A small image autoencoder, trained from scratch.
Training: 40000 steps, batches of 64.
Rows from block 0 of the decoder of a small image autoencoder, named by matrix and row number. Rows with one number belong to one channel. Each number is 50 + 15 x the weight over its row's rms, rounded and kept within 0 to 99. All counts start at 0.
After each channel's rows are labels from the 100 images, of 14976, where the channel reaches its highest value: "strongest on" is what is common among them. Only what is clearly more common there than usual is listed. The data: rendered solids tumbling over patterned floors.
# convs0: first 3x3 conv (decoder.mid.0.convs.0.weight, 64x64x3x3, each kernel summed), inputs 0-63
# convs1: second 3x3 conv (decoder.mid.0.convs.1.weight, 64x64x3x3, transposed, each kernel summed), outputs 0-63

convs0.15:58 66 45 35 39 39 63 46 58 29 70 42 55 51 50 61 78 26 57 36 41 60 34 48 73 47 67 64 36 53 19 54 82 36 49 45 53 62 54 51 60 59 50 31 31 72 57 42 39 46 72 36 61 63 41 59 01 51 64 34 49 35 31 29
convs1.15:57 32 52 51 59 62 41 35 71 34 65 31 69 71 31 49 59 36 67 40 35 32 60 44 82 59 69 24 42 52 19 49 49 37 69 53 38 53 36 53 56 58 52 24 40 46 33 30 44 46 55 38 64 43 30 63 36 50 64 16 50 22 33 31
strongest on: torus

convs0.62:70 55 28 50 51 85 35 32 47 43 38 59 51 50 52 61 35 56 70 38 48 48 94 39 58 33 52 38 36 07 47 55 46 52 45 59 47 73 34 63 34 47 36 17 55 56 75 59 63 41 43 23 55 44 41 76 66 47 62 45 58 58 40 51
convs1.62:76 69 43 52 61 70 41 19 37 37 55 59 74 60 59 54 44 51 60 11 64 46 61 36 55 31 38 42 56 32 65 68 47 60 33 49 61 68 41 48 40 45 52 39 62 67 73 67 49 35 44 17 76 58 37 71 79 50 70 44 51 51 29 51
strongest on: cube frame

convs0.46:40 42 53 46 48 31 30 64 54 85 44 43 59 21 23 42 68 55 57 62 56 40 41 57 68 48 59 17 32 63 44 68 61 50 39 35 41 60 54 39 30 48 32 79 51 43 53 53 22 60 19 44 47 66 24 76 67 47 63 54 52 49 62 71
convs1.46:37 68 35 33 55 47 26 43 49 58 59 60 71 30 47 30 68 44 47 26 52 33 51 61 80 65 61 84 53 51 52 57 64 58 16 46 33 44 39 49 07 52 51 47 47 43 70 73 33 60 33 51 52 38 50 47 54 49 68 61 52 22 71 65
strongest on: count: four

convs0.31:45 53 43 41 25 55 29 61 55 38 31 52 54 40 63 53 81 14 71 73 48 13 30 53 42 28 38 43 64 38 69 42 70 43 50 66 54 66 60 44 11 60 49 55 49 54 50 39 50 73 27 37 59 70 63 50 64 59 47 70 47 64 53 46
convs1.31:33 51 36 50 23 56 39 55 54 44 39 55 58 43 65 55 62 39 88 82 60 28 43 56 40 27 26 49 62 28 52 37 68 49 48 48 56 38 40 49 35 49 42 74 54 72 49 41 78 62 38 26 74 61 53 75 38 49 19 67 49 33 58 65
strongest on: count: four; cube frame

convs0.9:48 52 50 75 53 63 85 48 47 13 51 78 43 59 48 53 66 53 59 22 53 55 33 51 66 48 57 55 54 00 34 38 36 48 49 59 39 68 54 50 55 51 43 37 33 53 76 50 71 76 60 37 55 48 45 52 44 52 51 48 50 21 22 48
convs1.9:61 61 67 64 66 62 58 35 55 19 60 71 55 49 40 70 60 53 61 31 52 62 52 46 60 36 34 74 52 17 55 40 41 80 32 52 45 52 30 40 56 50 52 45 21 55 57 51 67 69 66 24 85 61 69 65 72 50 54 55 51 21 38 44
strongest on: count: four

convs0.37:45 44 49 60 43 53 34 16 31 33 44 17 76 82 42 37 47 66 37 60 54 46 42 63 61 64 53 62 49 50 39 59 37 28 44 55 61 28 39 29 48 63 29 44 38 36 72 80 55 34 52 66 56 59 44 44 50 58 26 43 14 44 66 31
convs1.37:79 45 49 47 48 47 53 53 80 56 80 70 18 37 51 63 40 26 59 34 43 45 51 44 57 57 49 52 37 56 50 27 49 81 48 50 64 47 60 74 31 42 48 54 84 78 24 19 27 52 58 46 30 34 53 52 49 52 49 55 49 49 40 76
strongest on: black object; its colour: black

convs0.11:51 67 52 53 74 62 70 53 45 53 40 23 49 48 56 55 53 59 33 57 70 19 47 48 52 54 48 50 67 34 52 44 66 58 50 56 38 81 38 50 60 54 70 47 47 43 53 56 57 73 43 40 44 73 32 21 56 63 57 17 02 74 77 42
convs1.11:51 34 55 50 28 36 30 47 57 48 69 86 46 46 48 46 44 31 63 52 28 65 46 48 42 52 53 56 35 56 51 69 32 32 45 52 64 43 72 51 19 48 33 49 44 59 44 42 19 18 82 55 67 21 59 61 50 51 50 82 51 50 22 64
strongest on: red object; its colour: red

convs0.52:58 47 75 45 42 39 67 51 44 62 45 66 38 51 26 44 54 48 60 35 82 47 45 66 33 58 76 70 66 51 00 73 63 52 48 54 42 41 40 53 26 54 62 57 42 44 69 40 48 68 61 42 56 80 68 31 39 51 51 49 49 43 30 57
convs1.52:68 41 71 44 64 46 36 42 64 53 53 43 45 63 34 39 48 43 52 43 53 50 48 41 46 59 63 00 51 56 34 55 52 55 85 52 40 50 37 32 47 51 41 66 40 43 55 36 56 58 59 43 64 63 51 33 47 50 61 64 50 52 47 38
strongest on: white object; torus

convs0.38:60 47 28 40 63 30 43 50 70 46 47 49 37 62 46 54 53 26 64 25 88 54 36 42 31 41 47 59 69 30 55 79 47 64 57 69 48 73 42 24 24 57 51 32 61 43 47 64 51 64 56 16 41 68 42 64 67 36 51 68 50 31 32 62
convs1.38:51 70 38 49 31 34 54 37 44 36 57 40 45 43 55 58 36 43 57 03 62 71 55 38 32 31 34 58 92 37 60 89 55 65 37 48 81 69 51 44 39 61 54 57 61 54 63 69 71 49 44 44 49 63 55 33 73 49 56 64 50 52 43 59
strongest on: count: four

convs0.34:35 47 54 62 39 79 28 51 67 46 62 46 63 61 64 62 56 69 79 47 87 24 41 51 38 52 54 44 27 31 50 34 83 45 31 53 46 33 18 58 18 52 49 29 40 67 66 55 45 27 37 36 44 40 48 58 54 49 53 62 59 41 54 34
convs1.34:45 42 38 70 56 53 13 42 65 37 46 60 46 62 82 52 62 92 73 21 68 16 34 60 59 42 65 46 21 44 68 30 39 40 45 49 41 54 25 39 42 53 63 49 44 69 48 56 44 45 42 31 46 35 59 52 80 49 56 56 49 50 45 44
strongest on: count: four; cube frame

convs0.39:60 19 58 61 27 61 43 37 62 70 35 32 51 63 46 54 60 43 69 65 42 07 59 47 48 55 27 49 60 24 73 46 49 53 64 78 73 47 41 44 47 44 58 55 70 49 29 60 41 22 35 47 41 68 34 65 19 42 43 70 54 39 41 51
convs1.39:49 38 64 33 48 37 48 39 85 75 43 32 46 69 69 58 64 44 76 56 18 12 79 32 36 38 40 71 50 47 58 47 63 38 58 45 71 57 39 51 75 58 49 79 57 49 68 54 51 42 58 49 29 64 67 54 28 52 42 63 48 54 42 46
strongest on: count: four; black object

convs0.0:41 73 57 57 43 48 43 53 47 44 50 64 49 61 57 41 59 54 39 62 66 62 43 29 64 67 35 76 97 38 69 44 81 58 51 32 88 64 73 55 30 41 53 69 44 58 62 63 37 48 60 42 48 47 61 33 52 27 43 47 38 66 21 68
convs1.0:44 48 57 52 20 47 55 43 41 55 69 33 54 46 55 65 48 42 28 20 43 42 34 03 34 48 35 50 67 70 52 59 67 56 25 51 78 82 68 58 38 58 66 53 69 63 62 78 57 51 43 70 48 77 61 41 44 53 49 55 50 42 33 58
strongest on: white object

convs0.42:62 44 55 53 19 41 29 34 42 61 23 59 34 60 56 57 36 66 47 59 50 51 47 64 34 58 72 46 79 56 43 61 44 56 86 17 38 50 64 61 25 61 43 75 40 42 34 45 62 84 54 46 46 73 28 43 49 52 47 33 48 40 21 47
convs1.42:51 52 58 34 22 66 46 53 31 50 35 75 43 50 45 76 54 60 58 85 51 60 47 77 59 44 45 98 66 41 14 46 49 54 48 52 52 52 75 58 39 60 58 78 43 57 43 42 69 74 55 72 41 47 33 54 52 49 43 47 54 35 44 76
strongest on: count: four

convs0.3:29 30 70 49 84 42 56 57 39 77 62 61 37 56 70 40 29 55 41 38 39 57 80 46 43 35 60 48 76 34 87 35 42 51 55 65 51 47 46 64 70 29 53 48 60 34 62 60 64 46 45 61 62 29 13 52 70 50 46 63 40 31 47 46
convs1.3:36 51 46 35 69 45 48 49 40 57 48 46 43 31 56 70 39 57 58 37 32 63 85 16 40 49 41 89 57 28 73 48 60 66 34 52 56 48 32 59 73 42 50 57 50 34 58 70 66 47 67 39 78 03 39 44 46 51 48 60 49 49 45 40
strongest on: count: four

convs0.47:51 68 38 70 44 61 33 70 55 53 54 35 38 47 57 47 40 50 44 62 59 63 43 26 48 77 64 41 60 17 77 60 24 64 64 89 47 26 37 33 52 40 38 48 57 47 49 55 57 43 70 43 49 52 51 77 70 34 27 42 55 17 48 70
convs1.47:34 53 68 64 22 52 58 75 48 48 75 54 71 33 40 69 48 61 65 67 65 37 60 42 34 49 12 44 69 44 68 60 62 69 27 48 30 49 51 59 57 48 41 37 41 35 45 44 61 86 55 37 60 41 84 70 62 52 27 36 47 43 50 58
strongest on: blue object

convs0.44:47 83 80 40 70 33 43 55 58 52 33 53 54 34 53 23 22 51 49 70 50 46 35 40 30 44 92 43 42 09 40 45 61 41 71 75 76 50 65 38 39 53 57 45 51 39 44 55 44 49 58 63 52 54 52 67 67 60 67 46 51 35 42 66
convs1.44:75 37 23 42 68 59 63 47 32 61 71 66 38 63 45 50 67 73 69 63 54 32 58 35 47 68 52 62 68 66 60 75 49 36 45 45 49 56 32 67 78 56 44 33 46 56 63 29 28 73 17 35 35 41 26 39 41 51 53 64 46 72 52 35
strongest on: blue object; its colour: blue

convs0.59:42 38 48 49 32 47 51 32 37 44 55 69 63 49 56 31 62 54 58 63 47 71 54 78 46 52 39 48 51 73 55 94 53 04 58 20 55 62 49 38 48 63 37 49 30 42 78 58 52 58 50 65 86 37 53 55 39 35 49 76 62 52 39 42
convs1.59:76 62 47 43 69 54 71 50 72 57 52 35 27 41 55 62 44 40 38 32 59 35 51 45 62 56 50 53 46 38 44 10 62 92 53 48 57 55 41 67 53 43 62 55 88 67 32 32 62 69 34 42 17 65 42 45 51 51 49 22 52 50 61 63
strongest on: black object; its colour: black

convs0.55:18 55 64 50 32 12 60 26 47 42 67 64 55 42 52 53 68 52 52 37 50 41 41 59 31 34 76 53 36 42 50 51 55 58 61 45 62 64 57 58 44 48 47 57 59 27 40 32 32 57 40 34 77 89 19 39 27 57 61 52 60 33 58 23
convs1.55:17 62 61 63 14 21 53 31 61 27 62 59 46 54 77 40 37 25 52 35 62 49 52 78 51 35 42 85 64 34 68 70 60 64 53 53 73 56 62 57 44 57 46 49 53 42 62 44 45 71 42 36 57 47 50 33 49 49 37 22 49 43 47 27
strongest on: count: four

convs0.13:33 51 49 45 36 61 53 37 39 50 47 60 69 49 53 45 60 58 44 63 48 82 47 80 40 43 62 50 55 53 45 82 53 00 65 26 58 51 51 23 39 58 39 53 37 31 87 68 59 46 53 63 78 37 56 47 52 53 57 59 84 46 53 37
convs1.13:79 58 45 50 67 57 68 55 73 54 60 41 21 38 55 64 44 37 43 28 61 35 52 46 63 53 51 46 45 48 50 14 61 93 53 48 54 53 43 71 51 42 60 55 89 72 27 29 54 73 34 44 21 58 44 43 50 50 49 29 51 51 62 65
strongest on: black object; its colour: black

convs0.8:37 62 61 32 47 49 53 41 29 46 00 35 72 50 58 39 50 61 40 64 60 47 50 68 41 56 54 36 78 58 56 58 56 27 50 54 60 67 49 24 63 68 71 44 30 49 75 73 79 55 60 43 40 75 48 47 42 52 66 36 35 73 60 36
convs1.8:80 40 46 43 47 45 44 51 77 55 80 76 20 38 49 58 44 25 62 36 37 56 50 44 51 57 51 52 34 60 51 41 43 72 51 51 67 48 62 70 27 43 41 55 80 76 30 19 20 41 62 48 41 28 52 53 48 51 53 71 48 50 32 76
strongest on: black object; red object; its colour: red; its colour: black